config.yaml
encoder_drop_path: 0.1
residual_init: "scaled_by_depth"
beta1: 0.9
Rows from block 8 of the encoder, named by matrix and row number. Rows with one number belong to one attention dimension. Each number is 500 + 50 x the weight over its row's rms, rounded and kept within 0 to 999. All counts start at 0. Numbers have three digits each. After the name is the row's rms in percent of the matrix's.
# v: attention query, key and value (stacked) (encoder.blocks.8.attn.qkv.weight, 576x192, the v third), inputs 96-191
# proj: attention output (encoder.blocks.8.attn.proj.weight, 192x192, transposed), outputs 96-191
v.27 091:410491547526554460538470496516425505563414453487374436504503529504607464448586452572545449550584472521455553494539535455481513472498496539508521504573510423554463517431446521419510583428477494450493522579566451506501493484465513588505494552599482500418488550571512532514497503471526613467
proj.27 093:533534479484510503497459445453546619506497577484521476465541401475468466512472569536553480510531540487506476574397573475473461460509521461506429426569518485450425464465540428502473505518465612453427566420405417504439480567532473411581466466425473536545456469516438465522546430427393473519
v.28 125:477479510480544486512502560466477481476469502476357518455401523546512458502493514458595525519512552505424506535543523564489543375507551618423420487571510534457529523604429452497474440513449455473489541497552576458529576548497527496553469406462414513530518456486462555594484561469459514439
proj.28 103:477529565609458582586493568445577517523483507522539436424519530501453525566545475555458520460532482549558467473419474576429457600495499502485547549580482510534587421490520483468610502471578445476480537513564487502510547475448551497523479486440527497457562512559577480492529476484559523525
v.29 097:456586549521615476494511529611512434527522512532522492503434459481438504476463508481460458492425528329538458450511495495550513595458471408438487597573489454524568535490520531453537428537524460477564465497488531576560448555583497485475465541497488403500459488462557534452535496470470616496
proj.29 092:561515498519457525543474496567480549537418517500480427470450528495442433573516578468478467457443492563511496504472553508567534391490504573573522473426400480593548461514554440504460476547412461451569514455570515534451532477488544476419508507566529586471540502586576492460491562614548404431
v.30 112:504533525516496444513452518496507500473516547444544531470496522641448573495430450517577549551578439413512563605476520556461475530511476594494486525483379480558522439517451454462564469528481520529456509569531603436562624523470468555514593520578497500520602447529533496447465467535550444513
proj.30 100:452459517491533522534556471460464486534494459558458472470516540523491468446474474477498451512498458422507463572492525433442569435554576522561436525477523458486534496463433545609476558536538462543554501467509541471519521430505552401505538505516518552435549533545351478599519484510470602441
v.31 104:511505489560545573573525523443483441520505508549570523541673496565496445556441392576584473434497493427479471589640604462539457519438443563515503460473427611538516467489461511463458525485503572462453498530497587499532500523472458545473521558515463444485503547535482498507452535564543475480
proj.31 099:528552490521578512472585577506525528527479510456430427455569536460435521435488529413576445440580457550443484465539578517438489444471513526503522537457529455515413480520460565571511479489548533535554487584493485469499485455627479480476541507593413460599556501511403482544441555476489553458
v.32 098:579495442473484530498538510457500438401412512535464447542543495476517499465509572547524561468513556519509447517558482500476428439553536491482559519420530519475584541475544505509483565578556468604487533537485440575457585470428447527505477438417470506542536626525447385456500448474558447425
proj.32 097:405390538460515450492520454484454522591442547540542567561468499537497442413444429531505441510506558518591491496492505578446513487515452527455533423652524453535510403552477419514463505507473520446467509552517580463497506523512461498496525486517545513507520496494432537505504561538570417447
v.33 099:466487596435569452540620330530508449449537523485573457515601564519499553509507512442490538475484522477569561491489514512519478511392510581527507483515487523521495466564481568492503435432461537495535503459444541516446445441478459577541534459519424441442624535474543439583510518559526454433
proj.33 100:525497443530513511427482528447539520467467558504452539553569622485533472551551591527522492506536466488479480499454458521536469462484482549458508483548532446532491531467542469546507535505528476530540555640486388525462479563496578456462493513531574540598443442524516490545522485406505600540
v.34 100:501436534480454532571498488399555529572521537495473432483558478548493611477496516485388465419453511502481454546487514580496502464534456526486435465488484485462493448505525575572446501545497514476575514602474472540452526493489535509523393462511345558522532601527578423482482502542500513512
proj.34 100:475453522549535477425432433498510530459523536598563597456572494488570476538477506528515632584517521507466426562517526496528542568489431635558512569535495520434536521492485516541517562522543501542502510403463464532480518511420435454536509396479504476436491435424420494475438419506480458414
v.35 102:517542488488501522488554503532485516465575512503598458477495549465474498432443529526503588544485580493494490538419504563615494461495469412504495476564508495555480585438468411405446433404535422427434467540569442586467538543487420528469499500487497513517484483477490566489583627510406498493
proj.35 101:444547482492494481490443497460561565484431502503549490537529476474493444509473532517512515550575483458461516461485472460514493419542510560502534475443481510480468505513512544473664455516487501495486616499413579497488480464484478497525474544467600453494461420432622478510530529465528508540
v.36 095:447500469533477469666570531490427486392481482555510411532531495437426442476559472433411407427479511385492487454434577505579435446496430580561516468526426479488530427439481501608436385477517491483444500584442495606465470527541456526492580458414429518489474502486476471523469481460489496452
proj.36 100:511456492503451578422512472458481497583456532452550572483608491528515493478469547528445479491488396519456447493474375539415510483508446586473550523466574434576542479445504437534517485518567559487459462542511493483606538511435465548515445529491569473579479551561439578439579497538539548484
v.37 125:481482437529574552529542543536496567513487485534488453528518549489442406545522422566564450382469415506532494562490558443464515445540536467510537511545639575505500497414446476573520481540508644508480505454568461562426523598513568558568552483489467477500483567421536412556515506540469510472
proj.37 118:589510478497461566424571519560495493493488593506551565519527452433584463397493471496473513541454566450539464537489444511536575480564557541560544534509520532491460529532489468498471455468430522483542519549481456528494501468413462521379492530526500426571532499483462457505540578491588490391
v.38 124:446505506487427526489538557463485478437397512545572427402541491460418494565466474523473451562448383548553520581514469520471426445481482611463591505501621546489551498477464536593443491502492552543547541618476410475470544482525457546557476415533569534527607598556510424555489426473560471483
proj.38 107:431551605544448575635501498449410487602538487544453619460449479489545455446539458512504493573433553474386561547504500449489550442510513502503509493646453486524505523537536530486442556428545586559512454598572552527498462526464526436495440492507478415434525505517460502448439506514459486466
v.39 109:518509476540360480527514533464507558528483483476422535483453611427474444448526508403590437514558506447424592491495486486408540424499620458419520539481591461476530567484567458480582445546460559468515462462426515471568546462629560484500477593508466514547570511518487496475419426541503483466
proj.39 110:437620480421568519499548503517488517524541397475496498591490436497424526558566496530517493445504526528557448511555472353479590487486511470578426417495577524483464450486446511538523549499551576489458528321544432485441529475521536488480521498558435533501501528502382462578521514556469468521
v.40 089:515540415449430572450528549596573554543509421551502487448540447587528497475580428520462572509475484454472487482497522528525428503535463535490603503470512543476510512541552519563474462494485409576612608437444479485574494502509478534477493489415523450462462512528466496482462522464497486524
proj.40 088:546455552449571408541441425492448546575526608468496439477416486550433542385520573528438486500513474524465536625496545469470564585459519509533496585407423481440507513504454511393423574563481472502417481456461421474517498582461488511559588529486500537476501574527500554500454512600486510509
v.41 102:435446467414430555629462601528577517442497491495476464532565472468455525448672495469544477504510497529535599478579485437551442404474449524488526447524596434445475468521438594447427548508475485452578517532507497418536455443413490528537483477528483598492496487643535504457524518535580443514
proj.41 099:537493491385507528442455510484392451489459484469456529501399386532525552523507458507525572479478454614530425555436533482421574600576521523442481500574421551555515477518535476539534563489465530534487592474483458533493508523563447385501499441485498467568521476469393512512549458526467510516
v.42 099:534484612515466564482602438524550611550643553494544572492483454583506421534432446515419456480483507520502579455510571432500424497422500485420478441534432599462430455441517507445531503509397411575519475467523528555482437563531447524459535481466459514491460381497484543552444498510447498579
proj.42 106:516483517522517504508525555534478402439402550541530424432454473440555617611503478536557627505503446538515566508461501467477444393491576566500572497421489598544506463475565435514489525486524557444460583549453433451470550548424508529464520483582485504495453498465495477377486494473511442560
v.43 097:489502487522540588527437500494395486541468425495474536443554501583580505509532504455513558513559559554575522500486439513491477540407526478389530461655581583490392423406538467551434458491452478520498445481521415558437420475490452557486470401495477484499514561451530554470498538458522502540
proj.43 093:574480412485479490426523639542544562525530607539496499436446433436542461455444494557450454403498479488517502520499573443451522462574465479519499457397470463399524557501433478479507525483446532523607500454490508494482512473440578472496485469526438495427444420444478473525490492457436486487
v.44 094:434478521480402494566496528412514516533555450464503519400480460480450499520537589540429423484525458476397618500404449503509537478506463526457436509461498437467507483537541509488496489519528541525551516458468538445586514442552487491498558613478520471491409454598527474444342471555428492483
proj.44 089:580575491434547488556506475508514475511439482505455497628439476524418492441547499447529594513498476512434473515509484393426502521580500540484544572525556495530492539526467536543464506504466504432478418517479529366492535596500404476468562446522458528452549513568435464514491364545493484536
v.45 107:436482492515470461624497501418498508558508555517427469393557455411501562548478533485550442576545472459413440493527509451493481533435566576574447511509419476449466438454554528552488578460514532583587553531530423347451491533529523494550474466474529574542538559538525556561481412544490471538
proj.45 108:476459562542505488575531433510516468466525398506498462450505567543498482514469382454446534448469398575539448559459468554461542502537501458476504562507486550450541571540563526513419501453550411445457402507507553478629535417430541453519414498604516481478670534453508478532455400501533445573
v.46 096:549428515476434459557452526543506522504508461482445499477552543441552466512439469462567449381529435479471460543462520500517507424542554494492538502494498491465535506473483475594535386515522613557480509463404486529496536488420550463522541568599512583545552578505556472554463377587492538438
proj.46 088:461491399446578446552452451446432503484529467488546466556511531421512520464501501489532456548436579497512376517473412466542511523534491535524375441410609493526512525456513523483470532483545541515532527513473475571498552445439521492526512509534509423514460490513488482520547638504453516547
v.47 088:517533496586446529487470404538445511513525423492557499458569504489585492586450444520470444533490478488517575594482571529459550526480480447522491490511388567485466454605528558477546515492502478543471589530461512473552476503499476438464507538411559499483490496462443519605413498510544407539
proj.47 097:476458587497532480598588488534453481546494554518512490551445441544390531538511541553496514470443486493454425451420418545473517470492519593480529511513393533526452426553555432538478523468561492530455446541508536490517531543484474573560566471533459513492473579558535403453526468468581511538
v.48 098:456479464483507445441472510578560423473601443521558565553544589547489566535547442507532505567572512490556502477455493378422487477584455409530455470500542554577428516478533487523528434544518457459498438534451530476522568537547536454468490521514451448411561473495566565516391443592446535393
proj.48 095:571484597386570585562479492529563534453528537499470457484456522484496550487480510415479500457534532438452432523555535489445509569328541635540531462531445486523511515554542486457609584545503489507537538477560611514511504498558533478450493517435580549540467503466417496488560520548501544524
v.49 100:445428563585466472525470495470580468488537486492460490406455482471479449484503487429541441523421525454459498604541437429513559479556511509523483617416448496516420556490610531544575533590515571515512511420439546460620500493617531476461485609499465518503412490590533504550501468451459548480
proj.49 100:546504448546489547564503515505465549428502422439545412495417425585486598507513564470571471437544500500405451444561519513388556538446487480582389504569496564524571442579419466469358453407512497548545499434435498439567482535511527464493547467553497567520555556544440397583536464500448440421
v.50 120:563516518498519479412437465548482524476481552508466444468580491502536514582463554605549591551488526459508444490492523484532443563503499465473521538533464536478452507565519634389448512461478471508464574479511503569465483480504522497476567477457482514519455505454470558525522558459559497645
proj.50 110:515479530556476485502541571501428470534565478492522461457375510485519550456452471491497500504569526546475478571470548548459562434535533507529448470353460495451581504562545484444474567564437441422452501437517428525482433535455550500498518445518438551485470491491697544521539527502508424503
v.51 116:570500453488457541514494501503538421460466408528484571501486518489498472455477602482576483435539479454518493530556523448428504450615454562482451525473504406561453461440547434540461515430469493537545456447470523448541482459494483446559509448512450487474510560565529384513408463549514538478
proj.51 113:439534539451547440508481492440565531488480573445467480473521497468547509437517470408454506534469543497522466545505490421527477595443543435569483454526551539508421551503395547515467541511510460485505502491538472484479441539530571441484406461587427512539522545534424526472467531489455524507
v.52 096:495541422530540489550602553497546458448463429465544421476618583519475451461561564546485504544497523418527504508409453465492418491519463537432498496458554492487609547560528480586459493428609525445444408604487467536438518545525497541528518468455564490569587584493479426463507569508507603478
proj.52 094:573509546463519507509494477467502557659419400487430613643533478539494505419463543492472500462445487472484466483597499589510549503501516424475494505530480421547350479501508513537506389547479514519522520520578500525534446515497526474443489545521494469577498461580542480543560508436524417460
v.53 102:490567522453413609535526421565515513488505399558453385507553537554452478379597510461497530417481496422453436513565555488461512569495557527503506551485485445529543515468535538516456521504512478545504543460522437478544479521481514545468508534553476452424478553526532548410446482565527525497
proj.53 098:510486417486564383425419555551479534446488470419379532449523496535560551438525572445581409507497511474484474481565451462460484561582459459506395537416558559435523562544405545437458532625561535492539454399548451587486430427482506500542606468538462456584552528541510515530457530496458577496
v.54 100:482508498478417502549519535414471427400457518498475453433516527577526483521505419551543458520472447418501545560512561543487507431504533507616515473450573542593479529513446455508598509542488498469469569454334467436538543603516514452419480565431531490515553469461539422502544458472569432460
proj.54 102:473477464528509493561581445560592583569534464475422524535451446426489506402517535437467539462508520507430388518472471509561508479433506499456430497488512484463556457495623511526494510478606456504500491486492504504572541475479545461501545577499489437458529598581570475478457547560383521517
v.55 093:528449487526479399476482527537603488497534578493510512390454475478447513564402552498494489606416463528554479481517470527478454477467515551507470500448505583463580529489476533503491529500460520524499574485598523528500558468557590394471421559473571404499475518558472515456616504470523517443
proj.55 093:560563559561538481557477415527472444465441435524531499476505469551384486461589473535506537442514562505412573463452481511522455514459465439518547403547501391506474471476465464499493500410477567545583512500467562502525503554522470623449551452519555567470550454467554463489451516522485385533
v.56 120:435445470534575544583427551453426514504536499472544442509505465489486525607517522571571516480582501554521407575472582501578546468454584507469497455577501522438482498546531539494499505487463614541522534476509394561486471554478496534538469443577486561544456516502530494559593515498531435565
proj.56 123:493550448510442544386499563516471440453503519609502518422445523580466504520467427534588566557456466579610551524598529558496631490578519490537525579522531476502549554493537519459526457450484486583491433511528484519556487486440591485381568514490518413492465494459479575465436484476442459445
v.57 086:488532469529503514453455469517468550466493455481602531615460523498567364500406553496529373482557451444454470484590525586529478539522513467514569494553510493504514496508501524518524459515542502481586548470512484514481481603527566510454539445574478478529503549470523546613480476548472445444
proj.57 089:485451546504515468533508531537453545549439551454544561410569571433471476497438537533485522508409541465498523402414449399525443396410532462523431560412508510577493493491518454454492511497449453487448383517563512476385519472510498515451438464498404464598468522520483356456530528543548511592
v.58 094:557438439530476571517559577496515562441494418479512448491483457554597446506535532565430395504581519435524463515515553523505502531523488471497528550469545541489487540485514462522532546472582523491458437476544452423580535508452470574400537473483485403516499436449508457499466463498650498379
proj.58 094:465475553518630529569476427578475476472424484495480513587444472507454534441424510491559483487432534471478484519580493512414563454512484560516513464552381427514533464554434591558541413551510495448584513479464525568462513462546560422452476590539503475546480528595432593510486473552491531516
v.59 109:444551462506514579494478544430356478450521488549460495500502582480498455504446468447521596535550375581386511543559529532532533458461493583542489538479543461463499470497537633414460574425561372519547589430518456474544485500526453593533490428558494475440453425557487500457578479525514505567
proj.59 106:395561601587526617549521411574522515481490495508464413467455480534474561599564424514511432494448492516514408501455489528520510479603523515472556524579456508505649461459471505531515535481442475468453568466515502528503523482481565458538525545442512599507498593386493446458469433583464495482
v.60 093:495484497530406341490525654505495462542526533422510486484385465549452559509515487509502474495503492533475542461513507534491553526544531464520498472473443458574454511509490487444553553580531456474506463503526558488485512425501495448424464534534480508448485395522477488547462490430378451503
proj.60 095:545564444406385615496480378395526452466500372531552490569550484469427522564486508452584597422480456474544443490419464546509548516507519463531485552497503521528471467492514464516575453441545548431480478565493448504499523504628482488598544483482545561425429513407595478438438500623445475454
v.61 100:510492479470425424482558405475554545505505480493495454587517493561431530527609518450444537534493613443456481527506426454487485442465561556487450426509526496505539406436405500497495425565575444468484449526421516562427477616562412438531468513425520442504583453579568524492512600528494469461
proj.61 109:544475569486580433381516470509538403507463485480494549474456536584546412451423474488469505411561512437467392516474470497607494444517462477505506529540558453479457618408575450595511542526451492511520491533469523446555484454505433372400533583519606477496521545561533501479479446490470480487
v.62 085:449509445542464493520523524449513484465495394495553392376510454445531438581509557490482496481434479499475438551493551486472471457541571495534506483490524513476443553512517508627545485497538521497539524536464450490561469490513440440591603581493589494527562495571562493615466565536477520473
proj.62 090:520523459407602524454443443509461591537508480540483508509471510516536489475432505405543487561584490416449535513453434502529552470549499528558574474524421520455500487556525491444471536559482544510595528553608504442485614508488566527427474583590503438483525467581540480486511480558464467483
v.63 095:434553442545446527485551488502441502473498443408523462469387487484517446583533468409495460389507457508470538577535557499509551416476568499534506471554406521494447583371492466393546490528448572471482486444434437441461429592586438473458538556415361579516483479495461483520462434586542501595
proj.63 098:478531547488530489495470526592447470573508496594445526451485435548492488567481550471464498551505458552475448438494436478486554453562494410572532507477587525485599503525520481507497539491650510486441449470561498405544559447553575468470421546579516454435578516524495500466503446469495433532
v.64 091:514590493488408387504499473458471542566491529346585468432561510503518519543514492537474519468460623501406517385471536521571563386477527585496546454542480549576542432543437542493513515522582527573460520480404509562498466495469494427591470562505497552502479398522444514572469565588593468489
proj.64 092:498517509511547571583577538464500507522549537472489543459522458512527513511451450433494450509559389439549471474486530479440432530497407471570433580440579402508536507440620477461492426469541454408527445438470520454611485565483498513499521480506494389414523658557538568495530477501520534514
v.65 081:504500481519523518438571540568552567424519547460498487492553463412574547502473486562482523382529541465444484465579446552526516505493534515546452520558522475457468550393547439524468466547456565568402537451393482552507457536482471508529539492501475498569503494537454530514483450457508532538
proj.65 088:511551473437489498486477436418490481591404420476568481489569533464499602457466544435498481478438547502575537525459528478443589459557467408470497405525482471503475522565520487511411598523481517436571404471558521486490483448534487520446456540503561509545525511461585540519554534467604489552
v.66 114:459472430594598512547549505595513487535519492489581479514485454482534571559504492418526567571455378463521464454593432556508475520519464443524557463479435455440532551548447446460459585458507502404538511512522461447552545552549440452522468555429466531518561510429535456578461503463528467413
proj.66 117:571539483464533550491525411446552388473571436455514470452547531511453476520527491572512513473504567498474428496456464444520551479475564549532488563508511527488517485521524524513465383505513456498498563507478570504481464450427563495433499550543532517466485513574551495439505509541533529487
v.67 117:516527558534504460354474540506381504435481516494396509512545479542474485529584540453538435456533539584482474577542505572413474554514410467562461490404413522542474549477511465459513438526486575527537453469443549485560607527543480543391604483420427553484527452485539488414488552528534536543
proj.67 114:449458472534411533595442516398426452551478566498431542475457483524451529466495527601496471575512526506475570500511554514462550511463524512437478575503617485489600455582458501506461466530509472515445573496527450541447439440493592549484411391539463493466550522548438444476597436467444566522
v.68 112:531520438499584494485561521484539459606442483574521455556490533520549512526511438555550521514405524513505493549477457595502493532456340467570489509575405448521485513505478605522426472473458546524493507547540527527555508544477430506419453498459496554406547564415488409505541549493558449379
proj.68 116:545489540482433511583439468569634459489535488473424465417503530513483509464513527466395452547560488470492480453429491443541506554563510577484488514558589553512587529599552453461512459490583527463473452528528443529477495448524530472507531448526516449612438509539423537528490423503508478611
v.69 097:418524503511487583457569505549569497535578587535466464559492496500571498465527483407548508471483437508486491573464460465549485489534530456544437494560489482457500627520487428462498529461412550492433513423523474527531534469463476559462494564527420549534485515436523516425467590501501476516
proj.69 100:568553500516550413437527439467415507395573471505528411582505467473417449523544469494474543534395565414501431535557538497495509482448531499433469521477545557464576446651514570390481538412506442496554443489473402496480468505503454465596500547522456517517532495568488460529591465521348547581
v.70 108:494472445484461511617505436556519449532455532517499530535530553471491440444533417453482577603501476447547395476533498467502606546498474497493572420468453501557494511485570500462475458486454435497542469488454428506437478499522471436464576498420581406427529532546507576612484491460423562410
proj.70 109:538473478464575470410498502498470575520533475417553421498570581470540472514503512518434491392463537510471591425492455500516478408513575587482499559525521502458505479458327517543555471483564561503523577591491466500376537522542476563518425553486475544544497516534596440508445614525546497437
v.71 094:521501520551552478526476532476550512564460475538505519457530497520501524572458503460481559487597562525377525428539474447558454431531524485602546538506499514503486450502382454516428518476464504425457411498540463582487427487456517432656491505511524465554420514537479410550487449575545399496
proj.71 095:476535494535541534529508478576574522459510410420459480509481495558486515443453611432523534477556424504526415452561534529468540494455433503566575528517514572534510562482505594498544538522524320481492481556512540523516501498487460542399527525525540447395494453465523497443537509565492544361
v.72 099:476492488480521545537488430400425485505517549456526451488503456472483524540478446522441427443512520560573572481483535494535471437472605474461451436481494466454450519416520526497518527522392581492478533487544525345409476500541535437516535568499565398462487442515494592484533563537496464471
proj.72 106:448506479511521523488511519571517524543453462629483627551524459500559519444493480527431595554489509425426473463504399501447540513453524435445492417503492486487516467426497444541526512563528521392555476564541519528493423520519548598516442428463551458459557495502525573503418475508558601502
v.73 093:474459514530527461465592499480475605506530476515530528414496510490534527504618563497483466453438496547475459465492531526552544513541394465493492483468502586523445454567474550489471487499493527610497577425554409486481561573555499541489452588414457540501496597536563484533477587492471466437
proj.73 101:542551554453444482500469581589486372540482489459441519446568499517490444595459577475530541626551376498538530408524465490512443537570497424508533582507551457484572504539524463530534494387538492464464583488499489509591582514453514437448492427567516427599514382528450453500433390396518512493
v.74 105:488573544415601460484407478446567480506549505567585443449529542481509399602432469475444509538475466503436485525488511481540499441542600483406545507503469475481511490420355553494534398532470526522445477459506496434529529483479446503542531447458495521531533528548517577600495463497486513528
proj.74 104:463458442538501448501499483583482515478500459498507511491502455421558520436519541517486459522555491371465606505425508468468468504531492521658591440435470456562465518515539499578564531452467445433447507508488476501515444514467441512525469581560567508548571532549563501450503583542587464451
v.75 110:441488496518482556548455459471580496471517455553510516480423560403472428499438486607509479558485538451502482466597498467553472508553573533458495431555507466499480460528412497550510461450561530404516473534454526513400483465482497471524529464497636441417553498535402551509477500517499540502
proj.75 107:545525518532524491448555438519523578543448546484527514612581551515542557476501550442483392475437551424481447596457499522491479474502503559542559399455488412429448461454473531527515557572401486482463396516467530542491516548580439514490581600425462512434447585482469527531503508419523578527
v.76 092:451436598610475575552509506483528461536530534511522496550377443603508503553544391433498510485524512495546458542488525480529523406446443566481481437423581462473521574526472409554529521509454517499415424534512630492419512480567530477438493537535487574481497485476471573535408538631487488517
proj.76 100:614551487549493470445472544448551505445490524456494456519503531468554503426493504558583532540485549497420478490403488518455525586499480510524509553459568542487489469456428461513465591426568440490506569410511516523574479477508457524550508513466537542409437553584409460442499449442469571497
v.77 103:497477465525441520546434592398377556531558512487542470474511472468484558538488493499544387487525478490461589513558536474465519516506445345461462546453415471441433467513471439506571481504509520540556511494500497495433439493513537553482527419510466497400487482546469438479504461433455468581
proj.77 109:483548459504465592399508582502533419535473532577482572508539411550549472376492397531481487626506487560443503573443516530432408480435510492398533422523538485513523473529545561505555554514522544506525562525451561512506431549451499490496484485511434463522446488426451509467539461408489427520
v.78 092:562517497558470503464445466434446496474520552455438464441541470574396412470487445490444482529553485524522455517483521463510557565437430406398526546447481480468492533464566526474595494510493469460512533589484507417514559496546520446423435491530529543513500498512535494470503475469434520492
proj.78 097:429446523488482521519511592513455434508453464521526497503472427446503510526517382555536499532491464507520528584520497565541471572535584458565463439550515510428532418457408432573484499537379440567432465538511473477461409542447495503621524386452446518493533522503550437547513455539478510529
v.79 092:439434497620495545476547496431486577461502502409515396436434411593538511509523520568467557584458574498512415578520497539534477560532502554411468506511570507498518514544423471448424432574456491564516363543547512479578536516498488495448486515510503518560577507452435422426400478520468507529
proj.79 097:553551571497528469576516508479578497465528469559406516514571520424489524520597435487515520554549435462499401491480498462494510560455524538484532430449474550598490442485581470525459486466492478502473539398558515523511447491496567461472425501471455444415490559559510558515552498537496532620
v.80 093:544527505508463370481476549513501378574554446605490463596459475501465455470586408505481513492514502571564489511516297465566553489488493539532531559581515495551528594501542501517466601515538646495480396555463506483546366523473467569541499473479516518505525510435484460515429503570512393512
proj.80 095:524472534533478543633548467453572603432472464536492350431508542499513535429414516573540483423448506406459508443587522525457426496521511433540563504464520576460459585531487461434511471461452478418440532429507477587598497516476578440511565507594447487460530484475500544443542510438510607508
v.81 100:405447547576385521460500494562492471444439460481545568430446556437540553566480508521486439483445530487499481507466515494503488553496484557517491490502450583536457539523516580469449654536526503503638413543518470487513417639589443384577557466510523522486497423551501543557560440484505437467
proj.81 112:587545479445556561532556513529577498499481641555427531436531528441564539528512424418525521461583414532542499505515537543404502479476459539500514437480493511489611508462505481489561455483535553489481583506531581500578519425417523540440520555546468466515473572482465554438482477462455484415
v.82 079:464501532544424473572487504526500467534498508509555471522500543498496508502438483524485493619484430510449507509543441488559515365575628613559505490438503474527533503441516583564567546485439518447502447521498585381535511547397501408453423493474528455473550486407496456538550496428450526454
proj.82 083:550497517439509503520465489469494625443546465640484459510456421507454541518538446560435437427392457469522475556451502488493435491496439455465493511416569504498539570578518450550555456466602498491482525489579422609453502393598466518496526520508498527451521575393451545566477491525488411422
v.83 082:420514487460468507517515462503566538455577465527488506597430577402494563498453536498488550455499435562397479434453472424571514536470600507488516395531499462531513551495478457557483462409458545528503547522411571488467406542545466539542474504484547515502430539471514516461556534486486477451
proj.83 092:613495454522593462471592533544538500543515457522536436503518523419483581546446461446376498576521533557511516500542495445465552391510383475523504510508525540433496496489555557566488531507451587407450403608462444572548546430543454446542441491501540500474578473532475500479513405437462541580
v.84 100:474482535549513538527482483592512535550467470469504558526371569516569472442543539491517500514541490535513416481471511521505576556465549516488472487471546476516405395412528500488530533464465513556495548442523564487569544433418588429431484462410598488473456508499496547576403472463355538571
proj.84 108:554434470530471369456495519470593459445534510502448530444589593479490552418502456520543560507482419440469516576549447513495406481520478468521493498434494580450513512514476468544407549517526498549513561651524539464481547554606515480478544526597461506544514484493487470540565516460566553400
v.85 106:432573559535511526510537555523493449515537460455498581546481457539507459454568550498542417541452430486527416517471547608478532560466432498575522392521507465509430514494509608488404503386534423527495515439517444478583526540473518474420440624471479582480458482448495538406524460532541525495
proj.85 111:463422533543421467503455490431522485453548564450489499499509510483582566515490483398477528555515638468473534562422518380457560514578474554513438528490471489472582402549506480412568481537474521479504501512498494411404591487492544520443543379522525549519532489556488385503520523460523561433
v.86 104:464522584547405458482523479450466460512415469450459488540508399552569517509514568530453414556605531524497526472485485474523460505415470468479416460471465568520519556517506447501517432531540505450557539559452503516607428504533480547498522428571439613581481526539506496431609503555504443582
proj.86 107:473560471578549582368522502494540510533499460542515484414466488574459517561602419522560539498509503528561465516399608545450528503539524446445468459436446489490513458467554522543536554541454523563549477504539528433453538564468523447520535495465557465474618469543470556429369369462458491503
v.87 098:478466367544508517418490517450412540497525481584453553436490522570547404457526452483592605617541441484531478438463466494471511531467396477467560638634424469450537564488519532477534547496519416485528538612523476442488499508479458465437493498507582433431478517512400526469479518434551520452
proj.87 104:446461550492474456496526474492615545475567492463438397529496509478506519479549523506464428449518530501481551508503467516511443603607564532509396422518502491486469442506482510586463362569534585497431470427449454554488474551408551470457555466444423580486459463582633518603530529552494428455
v.88 111:508542486491529521531458419511527493488592516460525498406517456499433452450381468491454509418501444473419449450531505423557474426544519471564523494483522560450461544481423433561478431463494443517503514475565438481441504522500458508641477456426456537552449482573469510544461508559532390522
proj.88 111:507481490543462511500530494570499438435409481498604514442554476487503511483535518455551517467514528511626586515510480568499565533414471513590542542516553447536482503475528604470512509495545547363476535460459542486559497517479513483447446497490615433509482430448491493474598538503507472457
v.89 098:471419458560488499491581514412468473522539495541418511542514509506478425514480545572552520488436450585541414617496504586407620608528418509522517509479499532477466478523571504517499475505474471562489562462441512464485555434468500485410517549488463535431554542469515455401426478458471624510
proj.89 095:575520562487451517548467502481424462542478569519501511457509482373537592533534489534437522528423525566428583443564545462531420539541507443460421474553488459556547482504473478425417420440492565556481414469618461518441459560492544538474458462518477504532464534533473436518488414495527400557
v.90 089:474561426455505470443471541419477555523423608571568417471510576492406591420479479446518465511453463435493516423478575462556452475583477495494490453568504655484479490527459394626513395499539512507393505474538543516534513501486479516580501540508515431542502495551458534466498544472464410528
proj.90 093:501522488537465555487515479533493489476522475407592582577512437490477490505518532485425434477426515544531518502479568507528530487464479505560595564480574400528455589591507575470589625434483532446443395550429532494455551530450481476446535481434512548471488476566470535473528529474539523501
v.91 099:494494553460457498541571544480506480479483483520497505462468463480501440514405505576625531476576445453495557478508508499526596578535455520470397474514511517534482502572477473509532417553452656544397419558436552577508463442476508549479529471492447490564446472564458523413509420579463504580
proj.91 103:533516422604485536511534461417478494579550522470478478642468469497463515533547460431451467582498484612504540587568529527519500546505566486520501460407431477506486517410506438556410528463489439486570515437454505420483474507567519485413388421471473536475547569411468544425535515459493549589
v.92 100:496565507581478481511548467458524495549479477490536447529481436557524523525537503464466538570451426514531415451449451545533501464427449505459388514556396556493509517544434604475457449463413480468507602510510517552556520526608495420370515548462509551496528528548434555490515455467493422478
proj.92 100:489525428581565554528536554500565384498480437412485461431522471542474479492587495527493523458561521439473508457458459574491536552593521525526559517477538440486585446506575495520446504516455489463459511479543469394438545509400543467488433535497574429494498561518578421482497481514492584466
v.93 104:554502568495407538461515395442404531523539561481490421510526482556424527523527523412435511551518392498511530563404504453407414485502459477478518549467427518505560567533454525498491513571531489483525473476511529498447522593588464440482495446475529631526480486537516540563454539572513437425
proj.93 115:421492534551481365542445550501517441469492460494414539449522508554479488559531406585562543529592455480524529448573410568517535490506573592526561531486583439551552421387596484479569443529518453432469559515514484502613539505494517506497567548427591508470559543492546487455501401507501518533
v.94 102:592501527570448505541579490438506541583519449469625520493458468507498426571527487460511525559508525514545481523506418484481569550505408497526629580464405499475544508515507515478581569513563519541588585450525473516455529478583484470465480588428443503426465515453537600542472639473454552397
proj.94 103:472554486423533512484452520544485460439504479526460477524531554526523536577496495644475453522510432477457450464506438545485443495509551502489322484528570443540471526444377463536468438490449486508471546547490474431531478541420405494498461399436489441542537497548545481501500474559554582456